A small image inpainting model, trained from scratch.
Training: muon at rate 0.012, 10900 steps, batches of 192.
Rows from block 2, named by matrix and row number. Rows with one number belong to one channel. Each number is 128 + 32 x the weight over the matrix's rms, rounded and kept within 0 to 255. All counts start at 0.
# convs0: first 3x3 conv (model.blocks.2.convs.0.weight, 96x96x3x3), inputs 28-41, a 3x3 kernel for each
# convs1: second 3x3 conv (model.blocks.2.convs.1.weight, 96x96x3x3, transposed), outputs 28-41, a 3x3 kernel for each
convs0.7 [123  95 110 109  96 113  88  89  85  98 100 107 124 143 130 107 129 138 215 150  70 144  96 102 185 148 126 131 158 171  85 114 167 107 104 159 100  66 100 158 160 117 120 112  89  86  89 150  67  74 136 138 132 103  58  78  96 105 110 155  41 114 174 188 152 111 130 148  94 131 119  73 123 144 113 126 145 138  95 136 181 146 140 101 150 143 161 101 115 134 136  88  96 143 154 164 117 152 141 107 100  91 169 158 138 188 170 146 136 149 126 115 131 111 129 134 141 147 145 134 108 120 151 143 111  88]
convs1.7 [106 102 144 110 119 178  89 136 134 168 150 182  99 115 173  98 122 151 145 212 188 124 170 171 144  85  78 138  88  99 117 119 120 154 118  96 133 183 131 145 168 171  98 145 241 112 169 166 137 132  82 135 181 162 134 187 221 115 120 167  99 142 175 173 154 139 108 116 140 136  82 107 124 123  59 140 114 113 137  84 137 117 171 211 110 140 144 171 143 125 123 178 189  71 105 133 118 126 127 127 109  94 136 134 110 134 140 164  91 101 153  77 126 118 118 107  89 148 134 146 147 116 125 135 117 127]
convs0.8 [106 106 110  85 124 133 100  97 101  99  80 126 135 126 164 116 139 155 136 119  77 138 160 172 121 131 118 139 115 125 155 140 157 112 104 123 142 167 160 108 170 143 177 202 180 137 103 124 128 113 115  95  74 115 131  74  90 157 146 135 149 140 125 137 132 151 164 152 136 148 109 137 138 150 126 128 138 116 113 123 146 119 132 103 142 172 188 103 105 106 135  82  94 152 138 143 143 138  93  83 107 135 132 134 126 144 147 138 102 106 120 128 143 127 122 118 102 138 134 107 174 143 165  71  91 111]
convs1.8 [ 77 119 153  89 125 163 129 119 121 143 181 169  91 151 164 111 162 165 142 121 108 119 152 180 127 148 111 111 120 133  95  44  71 147 106 110 105  85 104 117 131 117  71  93 153 106  94 164 124 158 118 167 225 182 159 112 114 157 188 129 114 101  86 191 100  68 163 142  81  94 107  69  90  26  48 106 143 112  83  97  86 114 148 134  78  87 143 121 118 115 138 173 131  87 115 112 132 123  97 129  89 173 105  59 118 143 135 188  52 106 111  98 123 159  94 117 157 125 162 139 115  89  88  80  94  79]
convs0.9 [123 160 120 151 137  97 137 132  91 117 157 155 100 131 111 131 179 134 149 171 176 126 132 102 143 166 154 100 135 149  70 119 123 134 197 124 158 118  48 104  76  96   0   0  85 128 141 151 123 135 202 131 183 126 113 115 126 111 148 159  93 126 121 129 136 103 170 130 100 181 144 125 154 175 167 142 161 146 166 156 111 109 124 144 128 152 156 155 177 156 100 130  87 129 142  92 151 154 161 151 151 172 164 189 141 186 152 114 162 144 107 168 131 121 129 131 133 229 133 160 165  99 116  96  97  99]
convs1.9 [108  98  90 176 124 157 129 110 114 123 106 101 116  82  97 108  97 111 102 135 136 125 164 151 122 129  84  52 117 188 132 131 149  93 131 134 162 163 190 129 197 232 255 228 168  83 103  88  86 148 136  97 153 116 119 155 198 116 135 145 174 168 141 180 124 109 130 103  90 144 102 191 134 121  80  79 107 119 101  97 136 140 173 144 124 169 145 120 127 145 117 155  96 152 129  73 157 132 155 129 126  94 111 138 123  79 108 114  80 117 113 113 129  98 104 155  97 153 137 158 120 135 124 124  97 108]
convs0.10 [110 165  96 105 146 110  91 138  95 116 120 112 126 122 132 162 137 110 158 172 172  97 107 114 116 109 144 113 130 158 106 109 132 104  95 128 199 123 142  81 116 165 113 157  91 108 110 140 117 103 127 151  81 115 121 123 145 125 141 147 197 147 162  98 138 137  64 117 130  71 143 155 145 129 131 112 124 137 175 154 141 109  92 193 168  51 111 140  92 197 148 106 151 149 118 140 149 114 157  92 102 138 119 128 132 119 142 128 112  93 128 186 135 121 117 108 141  92 142  87 122 169 107  90 167 133]
convs1.10 [149 151 126 156  84 110 131 103 135 130 107 161 178 136 113 110 132 180  94 121 157 127 167 143  97 112 118 114 139 154 169 130 133 135 163 142 166 138  77 123 135 143 154  88  69 149 160  95 122 136 157  92 118 172 183  92  67  64 118 114 188 124 126  85 161 169 139 144 159 163 136 120 129 102 115  87 111  71  84  94  64 115 184  91 159 160  97 102 156 123 155 115 154 111 149  98 104 106 113 161 169  82 116 115  66 143 155 145 174 101 101 177  87  49 145 113  92 151 123  97 111  84  64  92 118  82]
convs0.11 [ 98 117 138 130 112  99 127  66  92 118 124 125 106 104 154 106 128 114 100 107 161 106 164 133 164 139  90 137 107 108  88 115 169 107  69  93 131 161 145 161 148  87 134 104  76 101 128 113 227  88   0 102   0 181 139 143 164 130 110 125 136  88  37 121 131 100 134 121 149 148 116 125 113 160 103 162 170 116 161 200 157 173 133  84 110 131 162 138 200 178 121 127 116 157 130 109 158 158  71 124 145 112 122 133 118 131 136 135 122 171 130 129 127 156 126 138 195 162 121 137 117  77 113 101 116 152]
convs1.11 [164 121 142 142 124 161 152 114 146 137 104 115 115 146 114 119  99 113 123 134 133 103  91  94  72 127 115 133 184 173  92 128 170  81  97 104 139 145 126 137 158 138 131 112 137 152 160 153 151 152 124 131 178 149  86 105  90 154 198 175 174 167 134 217 127  84 124  52 152 112 145 196  87 114  76 133 126  84 162 130 155  90 109  99  95 130  82  63 133  84 171 145 155 176 139 131 176 144 134  71 131 126  75 117 117 143 215 168 123 148 117 146 133  99 145 131  81 112 128 136  98 115 134 119 134 107]
convs0.12 [103 122  99  89 134  87 112 164  93 114  95 117 145 153 156 161 196 163 173 148 126 105 171 147 125 111   0 118 162 150 144 148 141 112  93 108 143 130 133 127 116 102 120 115 166 104 159 112 108 139  64  94 113 109 143 145 131 129 156 182 135 166 157 131 145 148 149 140 133 111 135 138 107  97 116 149 133 141 143 125 151 163 168 122 107 111 194 107 104  72 114 166 112 141 125 101 155 140 113 124 118 108 120 109 114 121 148 140 132 111 166 100 121 186  99  92 122 103 133  83 128 114 131  72  92  95]
convs1.12 [142  93 143 145 139 148 130  98 122 124  63 119 131 106 140 147 129 129 138 163 171 107 124 115 102 120  73 181 139 177 113 108 135  94  86 126 163 187 177 209 206 143  92 100 124 154 157 245 127 118 125 129 134 122  77 135 127 108 158 148 120 163 112 140 160 116  93  72  69  77  98  69 149 150 143 185 153 174 157 121 119 166 211 132  85 152 147 128 159 112 131 117  39 118 127 173 124 154 110 112  94  56 160 182 168 160 109 182 166  86 175  83  87 118 142 148 146 127 128 101 102 127 122 119 108  98]
convs0.13 [ 61 147 169 107 161 198  85 121 157 155 134 105 151 161  94 188 191 166 107 130 142  91 118 153  94 122 152 106 129 173 103 117 127  79  98 112 177 122 113 118 125 105 150 212 170 208 108 119 159 104 105 113 112 112 116 118 119 145 127 146 120 127 111 185 181 157 154 130 145 144 124 145 107 132 103 150 177 164 162 157 158 125 167 136  93 129 129  95 133  72  96  70 120 101 109 149  99 140 119 102 122 118 115 124 113 102 137 129 174 106  84 165  85  85 153  81  84 118 124 147  92 107 160  54  97 121]
convs1.13 [129 147 131  35 112 171  93 111 132 116  57  81 102 109 120 138 133 145 124  94  89 130  87  85 170 134 154 146 165 178 151 150 143  97 139  56 130 107 108 122 106 109 123  82  70 148 169 105 162 127  86 182 126  97 153  61  98 140  80 117 143  97 106 110 122 109 189 150 114 162 100  80  91 107  86  99  92  90 157 126 123 115 117 135 114 129 143 120 110 144 113 152 108 128 142 165  99 180 131 177 129  73 162 143 131 112  83  78  81  87  68 109 102  73 108  87 138 121 121 100 123 133 110 130  73  56]
convs0.14 [192 118  51 158 131  71 189 141  95 110 129 128 112 146 154 118  88 123  95 110 115 139 150 103  66  81 100  85 144 147 127 154 123  86  72  83 119  85 106  73 147 161 145 206 207 107  79  78  83  97 104 110 142 129 115 101 141  87 124 134  90 112 166 129 113 127 161 123 100 158 125 112 120 137 107 102 159 151 102  90 109  63 132 213 148 128 188 106  51 135 107 115 170 122 114 150  80  94 119 110 105 104 111 115 131 141 129 171  91 133 134 150 117  94 145 115 113  41  64  80 114 133 161 168 172 183]
convs1.14 [146  96 101 177  84  84 218 115 130 148 125 157 152 115 151 125  92 197 159 122 133 127 101 105 120 122 141 100 115 176 102 118 174  65 111 174  75  98 106 108  89 123  47   0  27 108 140 167 135 148 153 135 154 167 140 123 147 103 111 162 182 145 174 188 158  85 124 120 119 117 132 125 109  97 143 150 133 117 114 138 143 150 136 119 131 102 126 107  86 126 186 171 152 137 127 131 155 131 116  90 137 165  75 152 212 147 211 192 142 164 116 132 124 136 116 111 141 123 124 154 147 138 126 125 123 122]
convs0.15 [117  85 124 126  91 130 128  95 161 148 183 137 121 152 125 104 148 109 120 139  94 182 115 122 162 115 144 141 135 135 120 163 125 132 162 121 132 123 114 146 142 125 113 115 113 136 142 140 137 147 160  95 120 130 166 134 112 162 120 137 173 156 114 151 135 150 115 156 142 115 108 130 150 131 118 123 117 115 119 126 109 186 125 128 171 152 114 145 143 110  73 155 103  72 164 146  77 141 136 114 116 120 133 153 144 145 174 144 157 120 103 146 109 103 167 102  82 105 164 123 111 122 123 110 115 125]
convs1.15 [118 135  89 145 118 101 134 104 114  95 140 152 134  93 170 109  74 134 137 140  93 149 160 104 176 120 129 141 124 102 162 126 140 148 153 116 121 130 156 131 128 136 147 126 158 110 110 140 117 127 141 118 107 141 128  68  72 120  96  85 159 121  93  66 131 189  31 113 153 118 152 142 123 117 157 158 121 138 142 143 140 102 151  69 123 149  42 113 143  91  88  81 190 118 101 127 108 147 107 154 125 154 138 142 160 142 112 161 138 115 146 131 164 115 180 121 131 137 148 104 115 111 118 102 105 126]
convs0.16 [157 123 174 139 132 106 117  84 131 104 139 126 121 106 148 114 128 143 144 144 176  86 112  99 161 157 178 118 122  87 110  80  71 120 133 120  95  83 124 106 151 166 143 147 112 101 113  96  97 121 146 124 109 133  91 121 103 100 110 119 113 104 107 193 186 173 114 115  99 142 137  96 136 121 149 126 124 134 123 122 113 161 113 161 125  78  75 140 145 164 111 148 106 159 137  85 100 134 115 166 146 155 143 130 131 133 119 114 105 128 126  95 102  97 121 138 158  99 104  93  95 126 106  99 116 120]
convs1.16 [111 130 133 110 140 119 101 144 150  95 113 123 112 110 165 134  99 128 111 118 143 157 155 129 174 118 157 147 153 170 129 157 180 203 216 146 163 148 162 140 150 148 102 158 104 121 144  87 132 167 163 165  94 121  91 132 114 138 143 119  89 147 164 141 127 123  99  99 107  93  96 127 103  93 107 149 151 138 138 140 158 179 180 147 141 130  86  92 119 128 122 149 166 141  87  48 117 175 171 159 158 107 110 133 120  93  87  55  98 104  92 102 113 174 116 108 136 125 144 101 118 121  78 120 110  95]
convs0.17 [107 110  98 130 115 123 145 141 127  84  99 140 133  80 104 179 111 108  95  20 101 159  86  74 164 154 104  11 151 183  12  88 175 107  50  98 227 145  67 130 188 132  77 161 153 144 164 150  93 130 176 100  52 119 118 144 100 163 105 142 154 126 185 136 163 152 123 147 158  88 118 134 152  95 112 141 120 119  79 139 145  52  90 139 139 136 113 116 147 129  82  85  93 171 114 122 108 151 130 115 107  95 144 132 104 137 120 123 132 128 128 141 117 126 193 104 109 187 133 112 196 149 114  92 152 131]
convs1.17 [135 136  91 169 133  90 170  99 129 162 128  97 140 210 157  90 167 153 203 158 122 157 187 157 160 173 129 123 181 145  87 128 113  73  95  78 187 115 142 148 134  88  96  83  57 110 112  76  86 136  99  96 111  74 130  93 101 169 140  69  93 121  76 108 112 191 119  74 138 142  71 108 168 179 126 118 114  54 102 120  81 132 137 157 135 118 142 128 110 148 163 138  96 151 146 129 158 172 117 166  94  87 141  76  41 193 175 176 136 118 131 134 121 162 118  82 120 157 152 157 106  91 158 114 150 106]
convs0.18 [105  93 157 110 113 139 161 155 119 134 134 137 123 168 165 132 149 171 134 159 120 155 137  83 127 118 110  92 191 132 145 147 100 149 132  54  98 107  93 142 153 140 130 138 174 127  77 147 118  92  99 125 143 131 164  89 173 167 147 151 115  98 122 126 123 100 133  96 115 188 126 134  83 102  81 138 117 108 107 117 115 131 135 141 133 127 186 119 114 133 209 144 196 128 135 114 129 115  95  89  76  87 104  97 104  83  84  88 107 115 127 136 130 137 114 131 125 112 129 135  99 104  97 120 118 109]
convs1.18 [ 76  95 126  70 131  99 103 144 163 152 100 146 111 122  95 124 119  89 137 108 139 131 124 129  93 147 125 164 114 100 172  70  83 109 105 114 118 114  92 115 142 113 188 192 151 121 144 169 138 153 192 137 117 134 118 124 111 101 133  77 188 180 114 158 103  95 128 132  66 154 118 123 123 112  67 139 133 127 115 117  84  91 150  89 117 106 145 114 159 154 168 109 133 109 143 107  63 106  59 176  79 102 170 148 127 178 160 124  72 140 122  90 148  73 120 125 114  94  76  99 135 119 116 136  92 132]
convs0.19 [108  71  93 113 106 161 101 136 155 135 163 118 117 165 117 150 160 155 141 107  86 147 109 168 141 157 128 104 135 149 115  92 105 133 169 151 116 123  82 114 138 106 128 140  83 155  45  77 111 104  90 119 124  91 123 148 100 100 116  77 110 142  98 122 125 126 153 121 148 118 102  66 144 127 134 146 121 140 135 120 108  92 151  94  85 182 130 148 212  99 109 160 128 112 118 101 108 143 150 127 129 147 131 124 102 125 142 103 144 114 125 160 153 123 149 128 151  86 126 147 135 171 166 126 171 170]
convs1.19 [ 90 138 119  86 133 119 137 180 110  68  58 107 143  88 144  87  93  88  97  89 114  99  99 105 137 167 138 140 103 100 143 125 165 148 137 129 141 161 129 126 146 116 137 159 120 199 111  90 189 166 123 170 137 116 143 162 153 119 133 151 118 120 112  85 180 189  91 142 137 101 132 102 120 175 115 107  86 112 124 106  84 156 137 118 155 110  84 142 149 142 132 128  69 128 112 128 113 173 122 118  85  70 130 107 117 133 153 120  82  68 110 105 127  72 125 102 114 130 122 121 124 109 100 102 131 124]
convs0.20 [110  98 155 137 132 159 120 132  96  86 181 120 130 143 132  94 117 128 108 106 109 125 133 178  83 133 132 117 113 119 133  73  74  96  51  14 170 179  98 176 201 154 189 146 136 139 118 121 174 119 113 114 126 104 113 127 101 160 171 144 135 114 149 141 109  97 108  89 114 117  89 103 129 126 137 151 142 129  98  96 108 140 169  96 141 128  75  91 108 153 112 152 115  87 114 123 173  95  62  80  96 113 104 142 138 146 168 147 119 172 151 142 139 162 151 184 173  93 107 177 125 130 150 151 110 109]
convs1.20 [129 132 111 112  90 133  87 128 140 148 164 134  95 126 153  88 125 176 191 156 137 149 120 141 156 124  96 181 198 166 196 175 127 151 120  58 144 129 129  68 130 114 198 140  49 153 152 148 155 133  73 152 111  78 121 135 141 103 130 116 186 155  66  82  95 111  78 113 140  81 141 117 120 114 131 160 136 148 157 118 158 105  88 156 152 108 118 138 125 130 134 153 103 128 149 170 106 182 161 176  58  82 160  79 122 123 121 149  83  90 100 104  82 157 103 103 137 127 117 142 116 104 125 110 114 158]
convs0.21 [103 112 141  95  99 130 108 125 107 101 131 188 118 135 143  98 122 150 114 151 144 168 164  99 149 121  73 102 101  77  68  99  84  94  94  91 132 115 137 172 178 131 164 108 212 114 116 114 131  76  54 109  58  90  72 125 120 123 164 143 110 138  96 149 145 132 131 111  86 118 115  80 129 161 157 140 129 122 143 127 129  80 126 136 126 151 171 127 115 125 128 154 129 112 127 153 130 145 198 160 132 115 178 159 156 140 139 154 141 102 143 120 116 127 116 129 108 165 127 136  75  76 146  78  48 126]
convs1.21 [127 135 128 120 157 123 142 135 137 141 105 148 120 171 153 117 154 142  74  99 119 140 156 150 128 154 124 146 156 121 114 113 132 185 118 125 106  97  83 138 107  78 141 109  50 112 116 116 179 153 143 139 127 155 179 114 156 170 109 120 130 117 125 149  97  97 143  92 121 133  77  81 122 129 143  99 109 129 142 122 115 187 148 124 132 137 140 134 130 128  89 125 123  80 111 139  61 127 133 179 110 121 177  95  87 181  55  55 128 139 145 157 138 170 137 156 140 160 161 124 171 164 113 153 122 159]
convs0.22 [ 71 131 141  68 113 132  41  46 126 123 139 155 111 133 105  98 156 167 182 126 130 112 120 100  65 118 166 145 124 151 124 110 136 158 105 193 160 128 154 153 152 182 112 114 118 120 124 125 146 118 152  77 129 134 183 113 116 150 153 137 106 122 139 143 177 139 118 144 137 129  78  99 137 125  87 167 164 141 111 125 123 190 174 200 170 123 127 173 114 105 142 105 152 112 102 103  97 146 151 183 178 148 199 201 162 133 144 138 139 126  69 108 152 107 144 103 150 137 198 144 131 171 159 113 110  99]
convs1.22 [160 150 132 162 138 161 128 103 155 140 145 143  87 103 105 142 122  67  66 164 155 118 123 112 112 139  97 151 145 115  85 142 169 159 150 143 107 138 141 139 112 140 135 123 138 145 145 157 142 101 130 102 110 149 140 147 150 157 147 101 105 144 123 145 135 126  69 108 107 156 160 111 110 150 133 117 163 156 119 147 147  96 116  83 111 175 113  94 155 117  77 102 150 127 166 136 135 144 146 154  89 124 118  70 105  93 101 126 133 104 106 137 123 144 123  98 164 122 144  98 121 140 119 101  94  96]
convs0.23 [153 113 124 137 125 116 118 121 185 127 124  99 133 148 134 145 125 111 193 157 173 154 207 255 146 178 179 172 167 187 161 162 212 152 203 166 140 101 118 117 119 117 138 121 104 136 162 102 148 155 101 157 175 139 110 126 127 125 123 107 128  94  96 161 148 152 171 146 146 117 132 152 117 126 132 130 131 167 121 105 166 135 119 110 121 136 145 106 137 122 163 142 155 170 187 139 187 181 105 118 101 128 148 136 151 140 127 141 103 145 151  91 133 178  85 125 132 117 156 163 105 122 125  69  74 103]
convs1.23 [ 12 138 105  75 113 129 141  94 123 113  87 228 124  85 168 111  96  97 151 147 110  93 114 174  77 132 148 150 151 118  57 136 161 122 162 156  88 119 165 113  87 123 178 122 120 135 146 117 184 151  97 147 111 123 169 198 124 136 140 140 139 160 201 156 181 151 107  46  68 167  79 109  98 127 104  86 102 110  81 130 158 150 153 108 117 118 111 175 177 116 104 102 165 145  87 112  71  64 111 116  56 108  64  77 154  71  79 169  90 138 134 109 149 186 146 158 151 144 112 110 142 114 126 104 112  64]
convs0.24 [154 111 127 131 141  72 141 142 111 112 129 171 131 157 172 152 147 162 140 157 171 125 168 114 132 135 143 104  91 115  97 114 111 162 145 136  79 132  74 167 146 119 127 111  93 126 111 149 114  86 120  80  94 109 136 118 174 127 124 147 149 100 156 114 111 114 124 139 134 101 102  82 136 148 125 152 124 109 142 147 130 135 190 151 134 143  83 134 109 121 120  87 129  89 102  87 124 117 130  66  51  85  96 113 120 115 105 104  94 142 118  93 124  80 145 147 121 145  98 140 101 125 103 169 154 132]
convs1.24 [161 126 117 144 127 147 164 134 120  42 105  86 102 130 138  67  98 119 107  94 130  84  82 116  95 100 109  53  88 208 131 145 176 124 130 138 138 166 155 110 109 120 157 139 117 173 148 189  92 114 185 146 192  99 115 122 178 136 119 141 163 180  99 130 107 126 171 101 181 158 117 199 157 147 162 155 147 115  86  87 107 161 124 161 164  99 133 125  46 158 175 147 144 127 156  75 131 116 151 114 137 204 132 135 155 158 211 165 103 105  90 150 130 142 113 135  96 121  92 115 125 102 107 145  95 116]
convs0.25 [114 110 200 141 125 165 139 125 143  96 150 161 126 125 123 162 139 120 121 111 112 169 126 140 134  83  71 140 143 121 116 134 103 127  80 102  90 121 138  93 122 177 116 137 123 114 141 184 107 159 128 120 109  74 156 115  92 138 106 133 137 106  95 118  63 134 124  90 124 108 103 141 181 169 180 143 131 107 141 161 114 141 137  87 162 167 120 186 158  91 102 129 132  87 136 143 104  94 139 100 116 144  98 113 120 111  89 126  84 135  87 122 137  70 124 202 105 125 148 134 102 167 137 133 152 134]
convs1.25 [131  90  83  70 153 131 100 146 128 107  96 100 103 101 101 144 152 111 122 182  92 119 144  60 126 142 124 128 133  95 139 124  84 173 146 125 115 150 129 117 150 109 138 147 113 115 112 132 117 101 135 129 133 150 135 152  90 146 147  88 134 118  56  78 144 137  86 182 129 118 149 148 137 131 148 126  65 117 118 104 105 154 127  81  98  73  66 126 102  71 122 159  98 100 169 173  94 143 168 133 111 111 109 137 140 130 174 156 130 108 147 122 131 120 104 134 124  90 103 127 120  82 109  95  68 106]
convs0.26 [125 120 127 138 139  86 150 129 116 142 162 150 109 132 133 102 117 127 152 165 140 111 149  86 164 164 173 127 149 170 130  86  85 141 108  99 193 208 160 154 158 156 129  89  80 147 140 160 116  97  94 152 142 158 155 146 151 173 160 131  81  72 118 171  95  90 175 130 148  95  90 102 151 165 144 116  66 101 139 125 128 191 106 103 146 156 113 145 157 171 160 165 166  69  94 120  88 107 104 134 115 121 188 166 161 173 149 129  72  53  59 100 109 117 140 126 138 104 119  98 124 138 126 140 174 141]
convs1.26 [153 130 104  87  88 101 155 124 124  45 136 168 145 137 166  79 125 172 121 101  82 124 131 158 165 130 113  74 122 168 115  96 155 125 139 156 122 130 108  82 100 116 129 133 110  94 101 101  93 143 154  72 152 162 138 122 132  72  79 141 143 102 120  80 162 140 135 159 138  65 120  90 122 172 172 119 119  82 113 136  84 135 118 109 141 132 134  77  38  59 204 187 136 176 175 192 177 147 137  76 136 144  74 101 101 138 156 137 146 169 109 167 194 142 134 111 105 100 132 139 102 156 161 106 140 117]
convs0.27 [161 146 130 101 130 132 134 134 148 103 122 125 133 129 109 145 145 112 134 141 123 134 115 126 108 150 147 137 152 175 169 169 163  77 124 176 103  96 155 210 138 113 151 128  97 162 128 139 135 101 168 138  90 143 127 133  80 113 138  93  87  93 100 156 142 124 140 121 135 131 121 123 164 142 137 154 160 144 153 156 134 115 175 183 138 124 116 138 105  49 124 124  69 123 108 125 137  72 163 115 117 140 154 150 148 188 186 150 141 116  95 164 113  70 144  89 104 122 173 116 111 145 111 103 132 103]
convs1.27 [164 156 109 144 103 132 130 116 122 105 159 119 127 134 176 114 136 140 140 151 145 155 120 163 125 103 141  84 108 114  71 121  74  44  99  72 115 112 143 101 112 124 166 187 155 144 156 110 122 116 126 101  99 114 156 140 122 109 123 135 146 159 115 159 145 111 144 121  84 127  92  54 179 146 123 140 101 100 137 150 136 178 166 132 139 126  99 123 113  87  95 121 114 138 168  99 127 103 110 189  78  88 178  54  98 164  94  62 165 139 151 142  66 120 119 130 132 117 133 137 132 131  98 122 117  94]
convs0.28 [126 170 142 106  97 131 127 131 123 127 166 111 121 177 125 124 184 128  97 119  40 118 143 123 152 171 141  95 120 203 101 102 170 112 124 169 123  98 148 144 117 185 159 102 143 105 111 202 109 147 193 108 132 132 111 109 191 133 154 208 126 140 175 141 131 174 111 127 102  98  99  75 136 116 142 145 125 120 128 117 108 107 131  88 109  97  90 138 154 117 113 117 167 134  89 125 146 108 196 113 114 139 130 129 152 124 107 146 131  97 100 146 152 110 168 155 148  47 107 158  76 110 145  77  94 150]
convs1.28 [ 48 169  90  87 143 135  92 156 128 100 134 135 130 130 127 143 101  73 113 110 135 148 115 113 148 129 133 115 129 116  74 116 113 114 150 111 129 119 125 156 143 164  94 104 114 134 121 126  93  91 125 170 131 156 105 105 103 165 130 130 104 114 101 169 144  85 124 145 113 182 125 148 141 154  12 128 126  54 100 161 105 134 133 114  94 128  93 106 101  82  45 116  77 114 155  98  97 123 118 107 114 148 124 124 147  46  78 133 110 110 117 141 110 148 119 124 121 149 171 177 145 113 193 129 151 156]
convs0.29 [121 107 116 172 138  82 135 120 117  88 120 119 106 118 112  65  87  99 169  82 138 156 108 206 145 164 237 166 166 158 106 164 165 202 154 201 115 134 153 108 172 140  56  82 109 118 104 144  79  96 114 120 181 152  60  89  60 133 140  95  99 144 132  98 126 145 144 182 171  86 134 156 131  90 100 144 137 142 152 138 113 105 131 129 121 124 135 135 106 171  76 140 133 138 121 107 165 122 104 124  86  73 120 120 132 100 116 153 124 125 111 149 152 145 153 160 153 107  98  56 155 156 124 184 137 107]
convs1.29 [140 120 140 143 122 134 137 106 158 103 109 115 125 110  96 126 117 115  88  87 114  57 111 108  61  85  70 127 112  86 103 104 127 133 168 137 114 102 153 151 187 162  47 160 178 109 118 173 144 120 159 152 113 151 119 145 200 123 108 133 132 125 128 157 131 133 151 135 122 127 127 176 113 118 102 122 138 152  97 123 121 100 122 100 134 139 100 161 163 147 128 154  62 122 153 136 113 116 146 146 144 182 163 136 172 137 178 204  90 119  84 119 146 114 147 131 106 109 109 106 119 126 139 194 156 124]
convs0.30 [130 107  90  95 131 100 101 114 153 170 172 114 105 143 163 144  80 122  66 155 146  86 107 130 157 137  91  97  83 107 137 130 111 121 138  69  94 199 184 167 134 157 204  95  49 112 107 151 193  93  82  71 162 124 176 125 134 110 138  92 166 143  98  99 148 154 143 126 144 132  77 138 118 147 152 127 148 157 127 140 136 167 199 139 135 155 180 126  90 101 185 135 133  40 161 160 115  44 112 157 173 140 137 148 166 166 156 146 150 117  92 127 137  92 140 136 148  62 110 127 134 129 131 129 138 146]
convs1.30 [153 109 144 151 174 140 135 143 144  80 160 150 145 156 132 118 183 148 141 158 152 166 163 167 133 127 140  92  74  98 126 133  82  69 102  68 145 135  85 104  96 111 139 131 128 116 118 108 121  81  85 120 107  69 115 120  94  94 124 124 105 120  41 148 175 144  75 126 117  97  88 102 157 177 147 139 120 124 126 131 119 106 110 122  98 102 122  69  63 118 231 192 189 164 156 161 134 140 114 167 102  40 128 115 111 120 128 159 139 126 146 135  93 125 123 116 124 129 147 128 147 132 118 136 134 122]
convs0.31 [121 143 137  98 130 136  88 127 102  96  93 123 145 105 179 127 128 144 138 123 186 142 132 103 135 178 151 100 139 142 111 106 138 132 146 126 131 106 107 134 154 160 155  90  72 114 147 146  64 163 129 164 116 155 136 102 126 132 127 150 132 140 113 140 161 202  96 124 111 127 141 124 169 171 129 138 134 136 141  95 103 103  81 162 118 120 134 144 123 172 118  96 156 118  92 150 105  98 112 163 116 161 113  96 116 123  83  85 127 146 104 176 134 120 153 152 113 139 119  70 126 141  66 136 152 145]
convs1.31 [109  90 142  83 126 143 120 129 122 126 135 149 155 148 123 123 134 110  80 117 111  92 100 110 114 135 116 111 114 167 127 113 157 152  94 155 132 124 118  94 112  87 171 134 142 146 137 117 106  73 101 138 118 127 111  89 103 120 147 131 125  74  98 151 126 165 112  57 126 105  90 140 139 156 133 124 134 112 139 142 153  82 114 107  58 107 137  75 119 102 177 162 165 120 143 140  91 146 153 160 129  82 166 141  83 160 153 122 139 117 102 154 138  86 172 146 125 123 117  88 145  81  68 156 127  81]
convs0.32 [113 110 149 135 105 108 135 113 111 145 130 142 153 135 115 112 112 115 133  74 143 159 144 166 138 145 180 132 122 168 103 113 123  85 117 156 124 115 138 169 128 143 189 160 162 110 161 155 112 129 123 115 132 125 141 179 128 163 164 126 189 129 128 168 153 120 130 122 102  82  81  63 158 153 168 112  99  88 130 123  92 104 113 105 137 151 141 148 112 118 105 152 143  88 115 152 109 102 135 155 201 160 127 190 130  64 135  76 158 122  93 170 135 120 157 128 107 113 130 155 112 137 133 137 162 103]
convs1.32 [159  73 104 145  98 131 149 112 137  84 137  93  92 143 113 102 137  97 111 103  95 116 116 112 112 125 136 120 153 165 109 159 171  99 107 124 101  83 120 107  98  81 113 125 132 145 119 111  98 108 138 106 133 115 113 136 134 127 108 102 114  98 127 150 121 128 187 105 128 118  64  62 157 193 138 128 119  63 118 136  95 141 165 119 121 127  89  99 134  80 120 142 126 114 123 131 107 143 108 163 109 106 147  47 100 131  99 141 138 110 119 155 113 134 130 124 114 129 103  83  82 138  94 144 150 161]
convs0.33 [123 128 139 149 155 169  86 124 136 101 100  97 103  87 105 155 161 154  82   5  45 162 164 127 195 225 138 115 100  84 144 104  88 163 158 144 153 160 134  94 106 120 109  73  94 141 150 147 140 117 132 114  61  83 162 122 101 156 162 153 140 130  97 125  99 109 118  79 101 141 133 130 119 107 131 169 167 160 167 135 164 129 161 156  60  63  89 173 144 130 127 108 132 107 114 128  97 100 122 109 114 161 142 134 159 156 161 144 179 146 140 162 136 164 146 145 163 218 179 195 146 163 177  12   0   0]
convs1.33 [ 95 117 146 161 155 138 136 115 124 124 108 173 139 155 207 150 124 159 180 150 162 104  21  87 100  87  84 126 108 126 112 156 171 141 100 150 170 142 120 117  37  59 145 130 113 150 180 138 103 140 179 133 172 149 120 130 162 197 101 113 135  99  94 104 143 147  84 107 141 111 129 161  96 136 126  79 106  95 108 168 148 119 121 133 103  80  86  92  76  73 143 138 156 196 158 150 136 142 152  64  95 153 125 115 145 132 166 210 145 195 127 113 134 131 115 144 112 142 145 141 145 146 118  98 150 154]